{"encoder_arch": "tc_resnet", "model": "contrastive audio-text model", "dataset": "babble in 24 made-up languages, each with its own sounds, syllables and stress or tones, from a formant synthesiser", "train_examples": 39062, "n_mels": 80, "hop_length": 160, "input": "log_mel", "spec_augment": false, "win_length": 512, "tokenizer": "word", "vocab_size": 7471, "loss": "softmax", "embed_dim": 384, "encoder_norm": "groupnorm", "encoder_activation": "relu", "encoder_weight_standardization": false, "encoder_drop_path": 0.2, "encoder_depths": [2, 4, 4], "encoder_kernel_size": 7, "encoder_stem": "single", "encoder_dropout": 0.05, "encoder_widths": [128, 128, 128], "text_encoder_causal": true, "text_encoder_width": 128, "text_encoder_layers": 6, "text_encoder_norm": "layernorm_no_bias", "text_encoder_norm_position": "post", "text_encoder_activation": "swiglu", "text_encoder_mlp_ratio": 2, "text_encoder_head_dim": 64, "text_encoder_fused_qkv": true, "text_encoder_bias": "all", "text_encoder_qk_norm": false, "text_encoder_parallel_block": false, "text_encoder_inner_norm": false, "text_encoder_positions": "rope", "init": "lecun_normal", "residual_init": "none", "optimizer": "muon", "muon_scale": "match_rms_adamw", "lr": 0.0062, "momentum": 0.85, "nesterov": true, "orthogonalizer": "newton_schulz_5", "adamw_lr_other_params": 0.0017, "steps": 11400, "batch_size": 512, "epochs": 149.4, "lr_schedule": "wsd", "decay_fraction": 0.3, "final_lr_fraction": 0.1, "warmup_steps": 340, "weight_decay": 0.05, "adamw_weight_decay_other_params": 0.05}
Rows from block 3 of the audio encoder of a small contrastive audio-text model, named by matrix and row number. Rows with one number belong to one channel. Each number is 128 + 32 x the weight over its row's rms, rounded and kept within 0 to 255. All counts start at 0. Numbers have three digits each. After the name is the row's rms in percent of the matrix's.
After each channel's rows are labels from the 100 clips, of 14848, where the channel reaches its highest value: "strongest on" is what is common among them; "peak on" is the class under the peak. Only what is clearly more common there than usual is listed. The data: babble in 24 made-up languages, each with its own sounds, syllables and stress or tones, from a formant synthesiser.
# convs0: first width-7 conv (encoder.blocks.3.convs.0.weight, 128x128x7, each kernel summed), inputs 0-127
# convs1: second width-7 conv (encoder.blocks.3.convs.1.weight, 128x128x7, transposed, each kernel summed), outputs 0-127

convs0.127 104:135115124115100095117105153142070124146140135175121125111127091168108096111191126117107057200133089115077146165141077095136146161113170089047120137114160099091098162086131131127118151089225138105102171133167095120162167163182085153095130066174170113109152068141133122139162085106127151117105092170093167101101152070133136102091084107083153139100071118107140130149108090146138155141153
convs1.127 101:106126193101103150083145115104136123138137129119131113133100078110126128120205108160137118116142098160131076115088147088166060138113131150106096109075115158206122094114122069121130135061150134132150180142110133098104081098124118138072098186100095121137114211129139092155126156148182081086123127106163146189136131100185082162123114105118183131109103159125099069090128095181142135047089
strongest on: /aʊ/; /y/
peak on: /aʊ/

convs0.90 096:114136081110121118142119164143072144127203111137109143111133127129153129117134101140136097098148185053160161171112152119119105078133129089151063113125163168151146123094165114157090143139048160138162168107137070142123184149214100115194209081077099158112125102133099153074104136128072132102133126102139176115163095054116161095125129170134140124163116119113085124111089107117068157124114
convs1.90 106:115119081110140170149146145066073140144054167124115107127050105103128079171163126164124132095120141101116140129114133178107160161141141139113077185073127080092146090136075153118166146117126149122146109066076142079114215084028108088080188097149135141169176146159146176141135108120144148137104096114103146101163123152107125137157114131108101138168143162156154142091156086104157124090146
strongest on: prosody: stress on last syllables; /k˭/; /ǃ/
peak on: /k/

convs0.51 107:136125103090148144113087111077139095123127084079122118137164122194151191159082131144153100075149169054149126170131134163089121092124101146127124098077119124134153143120075138125114102183114138217132168159169111151157105125109087132183127077071055116090114099122109141129145157153126115088147172124158155062126139146120160216136111166119131133129219142141126136080092142108072147123136
convs1.51 091:116124107089122081146107155082102172129154096121091116095088091073126161116171110044114111130117153145152121133086139106103142147141107114145191129172105084130101082138106190132070087137137155126122175159092105167145177100124171132164165097069153169105108181139194199120133182135184131148161162098088137073117103063145162164143092130138091147164146088153126182143147109095093124102147
strongest on: /t˭/
peak on: /t˭/

convs0.36 113:155116146148128120092161121123148087154120088092175129195176128123106090139106134133134132127156098066151118084142162150098126125140157145067135154202122108175160085107134121136122109096154188114143145082073209130028128139085101164183119137127111136117072126146095137121151110100123129086112117116160150150125159094158148150099130114120124113157112125135154066081104074098158120147000
convs1.36 094:152087111097098083091124096122107122113130111148157205164176074168056166160098131126152128175149110140099126099126151141079098129081097118121106161096110189128149108155148096139075213092151092095102142117172149162116178132135162125112142103131151135138038094076101094124083092070084148105126099092138123114136134127186095104119105080128133167122084120097129173108152170102176100162076
strongest on: /aʊ/
peak on: /aʊ/

convs0.2 100:197096111103192103142122109100125101153062058092183179168125132174141146131149135147145099133150121120147114131160095140149117168166149138152196106083105151089094107058187120109146107124178079106138123154102088119127186112142083123132181103132122148079160120146050128136109118107130151110174125117129168187120094092056117137120116162153092065170182136129126136117172153124089145143069
convs1.2 087:094150107127103147075047089101105123160074104131124097137124118109136154124070098125126140105228092172099112168104123100120111141163089055124160172155094097181064117066136091148100094115124150085114040107077163124097103149133118104124068115105096097084123148138097119159113120142138133122159137116156134106098133090171179124134189142102151119152141120091086155139139128129174073117062
strongest on: /ə/; /ç/
peak on: /ə/

convs0.71 100:119095140061093142078134221198076110084106125097141142131062200137078145163144131130111101119134154158118120223146114101072142085135126100181142149102098096145124114123150129105116114147099097170144091147142073124142124130104147149109122069100142112145114123114159148147125136115126118132085056189175181086146202128146124082170068142156116135100104134100070094127107155139112152116118
convs1.71 100:149101069145102144132158182163112092146111108075103064110079132110164128150121104161146127072107089138130160149171139133089145144123120134146149169089099044201129098131136135093186098138143144137153140090086106136136114121095086074138097098062152115175112130145148158113155104127119117175067108098089152102103178143172086094152051206080138082117141139103083102102119144163139157119175
strongest on: /k/; /ʊ/; /m/
peak on: /k/

convs0.20 087:129144140137134114094127088108124069108088124162210144122211112165140135141109136105155162152118097156106104082158217166131106055122122118117073128125071108162110172082166182148105086123123135119100130090128164165132179097101109145137114134178100131142130141121183103166175154143091134109220106098136130147141076150097097157182069138140087122143114098179085155143118147092174111146155
convs1.20 090:157139122116102142124146135078093106092120073073156110123128132107113068176176102082104094020168145093111134087158095104109104133149118103152121117147121131047112131127105106067159091140151126129099140164142165086126128141078104138124130104112120196122175134138126120130113107088205092128192073114111120152140112125097138057105129115112070153206131117092147173137120147072167069150108
strongest on: /t˭/
peak on: /t˭/

convs0.34 104:179108136131115127131132141162065100151126104034148127106134112152168149135144182138131120135164133086093161101055145083143114182126187114140089109153136090090135139143200152140121198123090157150127113054130172099093059132155131142125133151098121119175093101118099126056067134156110085157120174099143100065135126200184154142131118185130135112148121145102194143142124153112141122136153
convs1.34 100:131102182069127123126088141155163122115139171139149163208131140129067184121108136127160158180154152084149113104062139129123169067165141173140136199188109144150123066102137130162124131174128115104110136097087158121086153055121135139119136141179103168098099140102096194086064130103124124155102136111123134115163077115092108203117117118102114162150115038107101131139133104102133094161120
strongest on: /ts/
peak on: /ts/

convs0.100 088:076146108105112113141078066119097103119147128100209137115063124109114126117109148118131077140126109149145132162117126107098112165113144139052131151079097132101132123066110129126092125163069119141104103148157092133198108152115051180092093133090168173068132068168122110136118161125123065113145096142164118087136128129101111061188135104122107191148106136136180194123152171171103134140082
convs1.100 076:123121183143070159079156126142166153091165114202149128158090114171154166108069111150139141118116151107153162124118094107176111112089152109150142123154153068127119201140107098174164126181071143146152188143163098117105159137144136138099113153169098046081150138124139146155139161145145110098170110144090156056134186155090179161113159102125228142082159139131105136151127152128133159165138
strongest on: /ç/; /ɔɪ/; /y/; prosody: tones
peak on: /ɔɪ/

convs0.59 131:132102121107127100131177122128104102138138138141146065088160091125181107109131108137129042158082157078113138138069097097132139161115111180147115089140178116143140106032099140124119151199137119093115110138164172115111087162121118124141159153130111056107145103111135091069165150120117170119123113120223100126131114152125189153099172136102181165154181146149056164169190129095110124141133
convs1.59 118:122119147103149071158205186097122047064119111169139146122159131106145137088156176135111115141105131128155102125124095142136091150181092125096090126107137148127114132092182192087085121157103151082110128127111143122127167126157138104139122145116101128089092068084166144059129187151147161115114096181183164087140105193138177131085069139170148156126105088153135149113165164078100062102126
strongest on: /ts/; prosody: no stress; /ɔ̃/; /a/
peak on: /ts/; /ɔ̃/

convs0.44 095:081095150155143132125156116100135091111182081120081095122171131138125156155191159126069149099128088137137078150123078126152171119136150158100134082172185124161153166071117109084112149104092121144170143159158233152179044135137076127199140129111140091156139144142127121142122092117133111110118144147083106100127141102158162136128109127094134083119130051109172090158108056132188119094115
convs1.44 077:142158096163141064116105111195115139141133080147126138108126094073182111126088135089162100119103141125132140082170131123110117158144132131076105197145107112108112152096104106090142111108125116118139119104147163140135162056118138193123206113106130107140195192130050139123109163142087132157096179120112148161124177093055122104099141090095140169122128162158121162079121218084192123136147
strongest on: /t˭/; /e/
peak on: /e/

convs0.94 083:068167138115192144129153211192109110128109144129136164118182125111119141118144146124129099124084107099174104156126145150112169084176123173124140130154132108080132159146056104111114096134049140157177112143095166113083079116144107141139118149100130156148110159154098150100102157127131107151034053116090152075132136054117145175145145131124166187108062124104088107153130088136136182105137
convs1.94 090:117109116143122162136090143184143164123160148156148124098147159145141133158096125125156135102151110135193159145187131098085118155087186158120141177130108125141204066146159116139086175144120110104107174117133141165196210090148140124168119190102162088144108095116157121149108155176108118099072121157095116099160176180226141098115122113101135118160101144157167175064122185150134094106119
strongest on: /t˭/; /t/
peak on: /t˭/; /t/

convs0.80 104:143138143180117126117161143180153145075160119113105140126013120126115099124142091134127070132127079133146110157094100102110134087141112088153090152129150128109134141122164104120105172038132139109154109138086131099084150094093102106128113127131084183215164159107140114068104124126128166144029213122105103150090185064114132170121138122138110114116075135127095103190121132144120133133107
convs1.80 126:143127136137095110112086158195115103133148160110139122122048156149107134116032133137114117096127112085065138110117106121187102149119088111122081098127109090120138114109104148077121143043097089092148103118138142165133168123156143132109044176129114140179131117153091194125111141109117160140058136151160134192196135094158118080094128114120166097106077150134129100108089184086100160171157
strongest on: /k/
peak on: /k/

convs0.67 083:106104196174117134130115138141130102159135117180055140108167095098105104143148136112067149085117149170128141152075163155108154108134159174130181134127162125172094174136114131098140150220126116177131146114101128140123073140093095149119102089095160124229148124158079157081135089133123093132063134116161137132155102170149092161130171129123081079119159199119160099204115123121151119118083
convs1.67 095:162146113167153170124098138144137080123056072112066130090152025150088052169079161114130184079091118150150135142137116170101178091149062162153095095127177137123160137159091143124160156169174161100109109139130129124129093139097157100130091096085124150152114128140044144137132140117112115128110116134188178142123093162131165138159109096132099132064145104185114143129140131164117161154173
strongest on: /ǃ/; /q/
peak on: /ǃ/; /q/

convs0.104 101:136077157171131151119107127105121184122128130157159108165145107072125145128090087126118181079161109128102120150095126096096100125062080132097119115149092102149153122146111119107113072120089118137144083201153118159222101151129098185148087140083146138102059163140149131110142131133150131146039033083082122155146129113073178090098116085079089135117173101107150132115145104128082150129130
convs1.104 104:126160108208219126109129095174173172108220137175133180153133149069173146103152130133101132107123126131129119114128106143140068153125120148119101123154099113095137125098129110122153146085084125123149111133191061102118115114119134112140136104112148097127119125122217091126153102073116109112130112188132166064103146146041089099096161104194139116145116118163157145128187185118112101097088
strongest on: /ǃ/
peak on: /ǃ/

convs0.102 103:171176136127130134129128127180095155108124138096157103144107084115174134132057133151124134131182150085115113121101126153100100135104082085135108100092146103134165112085115087111106131111125124079157144150153106159191088158147114121189044018068175075108140138104114131156184103150158141156082097091123164127144041121079164076148139134161140111119127106116189137177128117100082132109137
convs1.102 094:114175142200105093119143118141065159110083178192155145119099150142128146078077143110087172125175133115110096137148108119154130083110170125076127127130145145164178165163072124114145145101137180139166155118135128058119121159078112158122136090172127097121147116148167123118120161102104114164094123111143051151168145132028089091132114107125117118148159213129173173103195115117156086097124
strongest on: clipping
peak on: /æ/

convs0.120 102:113088112106142140183177114134142090139104122123125113112120118146143123124112151151094119064113128081120097119103157108116125081055072141171151117123077132144107066073082121141145182121073129155130144145107173127194148177117147185123128116162114095115084124156149129138188170151146162136106017050119131104138102143163146062130123125147141146155203201140184140149168109145112159138126
convs1.120 115:048120131091114099109137123117109115122137125135113112105111064057153126149167181149119132134121062163107147154065104119120084147136104166116111149132105159137079070115140117115076140113146127082109129147145116135110084079137139155133085100148146069082142106079185158072121127121191177083120047154144104073143122129193137180154096057135154116095072115162142113118087154166129117074109
strongest on: /aʊ/; /ə/; /ɣ/; /a/
peak on: /aʊ/; /ɔ̃/

convs0.46 121:162146116124125139110139104115164175134171178149149149177108147149132079138152215104124174174134097076109126102057102102144147092116140070071149113163125098050029088139121167100121111108066149152110135126135176117120114149113124119142111152138128148055146130080209117065076132124122088119143170106186169084128113126143135141158127129107157114116128126159152106147156139162116111132054
convs1.46 115:119150066082152109152133102162112133113108133199128173161096052142102121065121126091104140117104113125123085137076154124132156127152106093084083132112109129098016067112118134118139143084101139124110154153124153117132145140153159149130112142112107157096089078153095087138150104133099074087133122133148148076153140104211168176094101132125097123119121133067182089172092152117144081126038
strongest on: /æ/; prosody: tones; /ə/; /ɛ̃/
peak on: /æ/

convs0.92 093:160145054117123139133115137111055177075155172099146165084156170095112129124116109121067170158169112109142173168102117089102117105104101128087084170146125081124145127110133155132074116077126142114103144102185123149084155146117112082165113102171133144121128131086226143090142116084126137126124155162149153076135159065097101151137109196135107138141094141151088161160180149064155144189088
convs1.92 072:097130144100138176134183154175143141079118129081107125122097092081102088124188171151124086086078078109096135144086100141151077133087108130116075144088095093077122130083164121077093126096079125082120169086141141141147142082180157143107178150166134121145143098132127162111124067138119154127082114139109121069227082124168169104132151135073153104113095179160156152133123106064135124132105
strongest on: /k/
peak on: /k/

convs0.77 093:068134110160200125150155115124041171155102105069107144099188135116129122153116110130130089117089138161185077191151127123149136096127103131136090141144110084170116148077157089166100105196086142166139135140157197127114129142114098138162090141113065100150120149136149129167188177176157103146101124109165146156117154102117139105096106080136131199064197127130159146184148166123129141131148
convs1.77 099:162090098135104125180129054123085085122129094136113099081119142113116083151064064145079127161144102177108107171193111135114188133102121152153174112125077049131086108129091152075217135149136091145151145105120139140241152130173123103097107135114135130149118152131114141143116174099129163126136160096093114128135139119080181130119128145118123115118101145133051125162116120047126115138111
strongest on: /t˭/; /ə/
peak on: /ɔ̃/

convs0.48 096:130122163104115163107166114146087128095106150179124098161041101104117150090147080148102113150184134125090117062151104098074133212156085085055118094141106134125199178171144152099072125136155131100137136150159179124183095152182123131163117113105120111040114105139129121121101107092099146105142091152120122103119139157143160122126116085117132158133123110097134131083073067131208130099108
convs1.48 102:144120146108160157130086133059164114112138168149145125140060142133165214088104104146161119184167169137154096089110119090158134120152137131116058141142152153127076143155173100076176149221117149111113135108139067064135128151147108137165165130154147092100130154131137124121120172174167123104127145116105156108076088167106119162123132165121140126147112051148076139184176192148120125091077
strongest on: /ts/
peak on: /ts/; /z/

convs0.116 101:140074111098130074110101079107212139101128131160165180108069094155111145093165129133155087163131152091075121127112118135077118106125145199110175163105096112058117069113101142138127131145096138139157130174101083117106175126151075121134153177186151214047159090119118131168124082125114165118086174110150152124139171126144147085146131100067154137133129153141125119129145150166144096109077
convs1.116 093:120135122078104170147114058113123127113079100149110032093079122199092184076113105133087143091138132068143073089072113112142129185109114131075160111152130183169087150126119116149086158096136082133068152162132116134109129116102119159107096129127060046061117170129132109117157151123107125097157086081140096127156167141148115147094152147101111107133112107154180121172137112139116126091166
strongest on: /tʃ/
peak on: /tʃ/

convs0.3 110:124088116129102103120074117119124137105100143072142147201142128147121197147150131155127147059186125094110095106094134137095133078125103151116132095070146106144159118037132111136116083179098112120142134142102124111142143171132147132133187089159166132114119117087128145137155069089104151126116124105136166170166097170073127147151144172122087080096137082095005059134114155118110079140095
convs1.3 087:136115136091135099087140134126106123141116170075144159161152098096139150144084087151138173086181159134083126136119127113135068184141112139148142160181152040151094129153172129131105080108189128087128124069195116081087105093112139067113124113122119109123134190167245176141170126155138092134130126115156103140124088136126116168115155142097140121182161136156070150057126123106156102150146
strongest on: /ə/; /z/
peak on: /ə/

convs0.91 072:108080115145110101142150166138084112153115052115161132119158187138115132110103091143161113168106142101155137196128121047093100079131142130119136127096087112128090126080156111122124103240087111099145101146120107127131109137170165143143163150118081073113164127141076157125136140147097115135163082159091131092143223158076132108194159150124128158172061137104092128128153141166066148135101
convs1.91 076:069060120073111140110153145175118109088126165215155095114167143099104124159161102161182130078175122123143175128164132119082111155096195098138113155130130076134164150123051155142159106117127190142050160119129161148137132107113136141137039154116151158167144098113123158136149149147138128116101138136126154133138115152162178114151122130091153119146102145163151197082134144120178222115152
strongest on: /k/
peak on: /k/

convs0.27 108:145143129109087133133134158145030136094096138162164072136047158166158112103149156138118089129165054158126093166185036141116115169158111066131149124162124145170168151147159134124127126154170094113173123164148169151121154112116092109139117020186074131196121144131167097118132153101115117122072160124098122087134122116166128159163098121149119126099135133151101130131099123151149120113183
convs1.27 119:159117121105084120093143178125061085139138126113105132132055125168123159162154140137117089102067162119114110099136073136102141112103073109161070130147128139140119092115185124131183069073154146132160133072084102138086096161112103079095147038159148108096130158106149161074147087114178157181105102114093099167135151078110113092162117178159109072108130113106141120065139191114109122132132
strongest on: /k/; /ʊ/; /w/; /m/
peak on: /k/

convs0.40 122:163068136109066139086106146131094130139096061094120142108138145101115116124118186132136155127172119136149133115152124177161081142155163175112136120192140156159171182161116142149122198107141122101141130143167182120129095117073121113120100134160175134073111100100006120123144079114098124119169123071145112111143112107171079146137147135127192075107116111116200145091117102119211110133144
convs1.40 113:165101128117083107054071070126123117098070100102133170183113152107137192143095176106157126211092163177175086131145158112119146140160153139102129093177133121094143166134224131134125139114144151048140107101143173146155083161088140158143111137086084083127117097115045095091071108108121096110124141117163130155126144120132160152102095092116107097158128133138134105137144167107139085083127
strongest on: /a/
peak on: /a/

convs0.19 082:127088138102127115112090152087109131099117134088160134144110172121067115133108107135192111155146178142146116217107141116147115097163103135188175161064148154060119121147146118117131122183114122153160126132149118119101117123129229135154098174163119135212104137093121122042161095162096171139157059172132114145093180158140140175102072119071155154161083111134119106125105110104120108137110
convs1.19 103:114151155131106165121142120122122121165074119163108123159165147095099108149096096129150157070143128059103107118102094113124151132130144188146137126104106120083131110136114161113105093154093118095003103097148151174142134125101111109079060144143151122134132146150157139101104114145178118111130177115108124177057118225214141155115109156093092125186123059157144074123154127121126130171181
strongest on: /ts/; /a/
peak on: /ts/

convs0.73 102:095160107132096145150157080137186133130173178135104124180143139115165154143135152141139154139170118156162135184167098082168124102051115099114093155147101091127181124134129132108131106146125103184156185118217145114130164109123155194138082075075139145168087140139166119088129158127095109107100064109144124088125109087121144096118129075133155193091034164144151152070145112134088132106140
convs1.73 088:120202116160136138133129184181158177108126178148089135107128146127102093132099153140071103157124154166113132140075047135133127052098116093194098150120081091151139082099140119097121088172061093158154173116094149133142133130109088096081112139128120090111125169150154126100096203130149130109109145116116190066173109120120099109119179122168120177107107153171099160148125160102053137167134
strongest on: /ǃ/; /ɛ/
peak on: /ɔ̃/

convs0.105 103:143098111138122108107141109129112088106148153111158151154109112132125129128058081119128141144144054145154154142172001178146108194123129116093126123128155124170164143086172073108122138124175138147147118175153134127140129144101139127168025100205146134149147121125168108118138076115112186125082131150109172107100113090154168105098150106143144122129152139124141056128120092077093142087050
convs1.105 097:215134170185167174088143151214135086163140125167153176140126131099176160129106110092167139087158073166106118105115101124141157128083148075116094154127182129128136158110100104095171154105120125080200112121134122114185110152100093110102074071108133168159107135169120180133144157130108112162128189093180121127096139065164057125128145096129135157124143132128108141135175177147173148127148
strongest on: /ǃ/
peak on: /ǃ/

convs0.29 067:105140090160168134127124176141118148188142106119129095144156104134122091115125131106104068139129084175143108192107077091074150152135111108128159139079110116102097158117125075118128097202175138162148139173160140133092181146197104125164122091141076131174161103144107138080164148133090123114169155173149114085086137121131142055153113146123096227139130105118130073108112110072065175112080
convs1.29 092:116137092084105106185152228114099136163146118133146136112180142153122033192148109127179117072168153081109139139141124118060162113101113121132103115121110141099080132123146156129131118152134157166088160122117159174158141121118156123152163142127152156219152172138099140119151130145186116115122155067095116151079128043161127094134117118070107165177101110107121117079122136123106189156173
strongest on: /k/
peak on: /k/

convs0.82 113:129155089117132092136129093139104129169152116090098172143102119179126109141170087145127108131089135075128123155153082080102138062104127100156120037149141127125117060111152105123076130112208138135134136114167157173122221156198076121194157126117076121060149113116119126130099097132140123127107067156125180151123050122129156126103117141111137077112093120128149119068118063132103131127164
convs1.82 106:090096116109086090126119134047064091127164122120116117143127147149093096106154074157117141153134167102076099092147103118116169028084125101156120100108126159166133182103079119181119141135120147124146096132148106110084118136180079013092123039143108099117140182135133145095096131150133149171132136113117075143143144124114131117181162094152126130166099110114157142129129065145124102169176
strongest on: /æ/
peak on: silence

convs0.26 082:090121130117112115147178131127076164126131126165137138143175139110174135143095152168141117137160126147165140208090138172051139093114157146193141210098084126144129144112129120149122150115087164123116116151165106098145092134127153125113109129176079180234153122167198137139106131158167126113126148089156128162166080121119109112038082128080160116150151136159160133054154079147131147107105
convs1.26 099:105120079083141155166156178183076128137136111146130124132138116167115093161082123136109159024127181123145084094127131121121139104108109117134080126086127129093127116150165195077155136160087071113089123137162179102102102116089170108106100125113126096122134189107152166068141150146146142177122117173170038149164126101151150156116175108142075140173105074101136110085057129118160150117165
strongest on: /ǃ/; /n/
peak on: /t˭/

convs0.88 086:140126138155171150140099169123081113165151123144143162122114111135115138159114085117188143162109129093141150145152118165075132083090093138143097169100108147112104096145130172127085110067118123062179169168171146145131094143148189145156117068146152169124137114133172147097188168187134153136121126119088094092143062125102114118123060145103131126109044108094151095014076121142083104135142
convs1.88 085:141164154168140159170083128215100116101101223159186087097147143137132177161125175099169128077182122143161107124108121153117165172112156136147137112123105175132132124150138104114080143102106040081077074179113159163147165124128150166135087099166166120158133133161168107114165125133155133127104145108113109131188107133168143140169139135107056146143133138103131116028102095161125109137119
strongest on: /t˭/
peak on: /t˭/

convs0.109 104:120150129082139064120065134122159102125133159155113110155081118146153139150112136149101122150151124108127133201127088118154121155103148110118188149097130152123100123117128122085124122141125124160122131190131139170144145141135088151144071144105088170086116134123116119027072146116139031114140127170043230041156184081138168128141102126132129140113061096104142120128124086100123159096137
convs1.109 101:166176096087110160136045151171159159107178169127162117102062175141126181092175082137122122135124122099131136148099105180203122109143141069102087142151140201179101120114127082152131119140193148146170144181177130105113143094148108126137213149088140180104128090142182130084116159162059103152114141154064112124115122157107153114108121135133134119139113152152113152177103174113149113153130
strongest on: /tʃ/
peak on: /tʃ/

convs0.74 090:116107130090153101114168115072143113135163121119089094069092101205084157144131216143140152141088154149093124182103125088087099155146135164145159132111156151114141084131078171176152177205112131196135076142100090122124110098109155111089082145106120187135111120152089099148132078136154175128098135146199155152157091117165154138147120147139148116148175193150132182136144087138143163174155
convs1.74 094:149062103145134143094127114120088027085088075168065086065109093168104101162077132140131127073145106155127091122099124107107176072116093173147108132102097187130079104133139189184142170119160100145117150101120135141141108096115111123105104145102085172148132099109113111149113103093123161155175118070157080203102106136176129127103121129104083172111163115124155127140172132093101184143140
strongest on: /aʊ/; prosody: stress on first syllables; /ts/; /ɑ̃/
peak on: /aʊ/

convs0.123 073:145177137111141123143099090103162136111168118112104165162156106093135095146135078154159194146133109118175109109125213182186108145105128107138160101146097116101087106127148140108092140080121103174150195080104133168125175171073100130105125119108054151090140110132114145124070152123159140122169133084161122062039139134073152072126079077141185120162172110144123133100163154120167119108103
convs1.123 096:123097148147104142152160132143176155123129104076122076115135142134149150086169096121098104116096121144162144119137131094159174118147127124116174093145113060182103143161096135133134106159153168101101112152146140191129124121167135212180113153131104111108179148138124163145155113130123132116121135209110139151179184103125162184177150126036180102111107209194118170184142141112109158078192
strongest on: /ʒ/; /ʃ/
peak on: /tʃ/

convs0.38 118:105138133120140132148118133146162111099182181153155163106099115129151124135116123113132147153120144044102132106023144100136130151147090095072121171057112126106120087091097174118121073147104132077135147184149037110109133147175120172128106162172155185113150130120165112068177164158166104098171122093108114086153099108105078091084130132124083108095166134129128153094160089076113129098083
convs1.38 107:137097129081149172181157103178171079086109148233128107165080122086113170118163150145125127126150106152114107100138132096168067149127154125116075110098124182132074117118144100171104109218132146105141112139131058140163118075136123124104087106159088108105096150116191156100144145112172149113161128144161114123125102162117164149096166090112089093113082152089117155137103134057102142057110
strongest on: /ç/; /o/; /ʔ/
peak on: /ç/

convs0.108 107:159130093149147123132163044101162105124196173093138119123054122086087111147095098089097131091162141119108176123131081134085110098110118120096127119134118100161137167058104123116120156105147144197107144167148083181156112151161080111190103103090075159070127137124137105156070092123119151091158107152113196122193120070091151118137088120109183138102157083124109112121119112101097125135064
convs1.108 102:141096104137166118163090156137175134102175105074070182107060094086139205092150153138113126166131197148165127123096090135163115117165134073061121087136145131161119140107111128148126133143143144103124132103166092090061178138105082151103223122092106101089108131130115097104090095123144108123139143103097119091061105078104097147105189106126114089119093144139128165163168151084112110181154
strongest on: /ǃ/
peak on: /ǃ/

convs0.18 080:160163137114122127115124071112074158100162104122146201123167113093133134162116097106161072176164177086143167176098157116107077139136119156152146153094111166115079110138195104113117127159056112148159179137163181155120095136136163164112095156145097106087127164114126126062139182148073128147184130064122141149163149154125117149098108169108135094165130112162192120107162154130185104181072
convs1.18 084:166130139093108123109103109081129146191113103138128116142144120137081142139124109140177130086189161034110118075054118095097129112147138098131142150179131156116105125103107195094169098182109082155040134136131127167100106103096132127140136086179171133119099166116102167116094155126182087132211136206135126128121169142082152172148139141117109120171114093138162130154099133126131099202169
strongest on: /a/
peak on: /ts/; /t˭/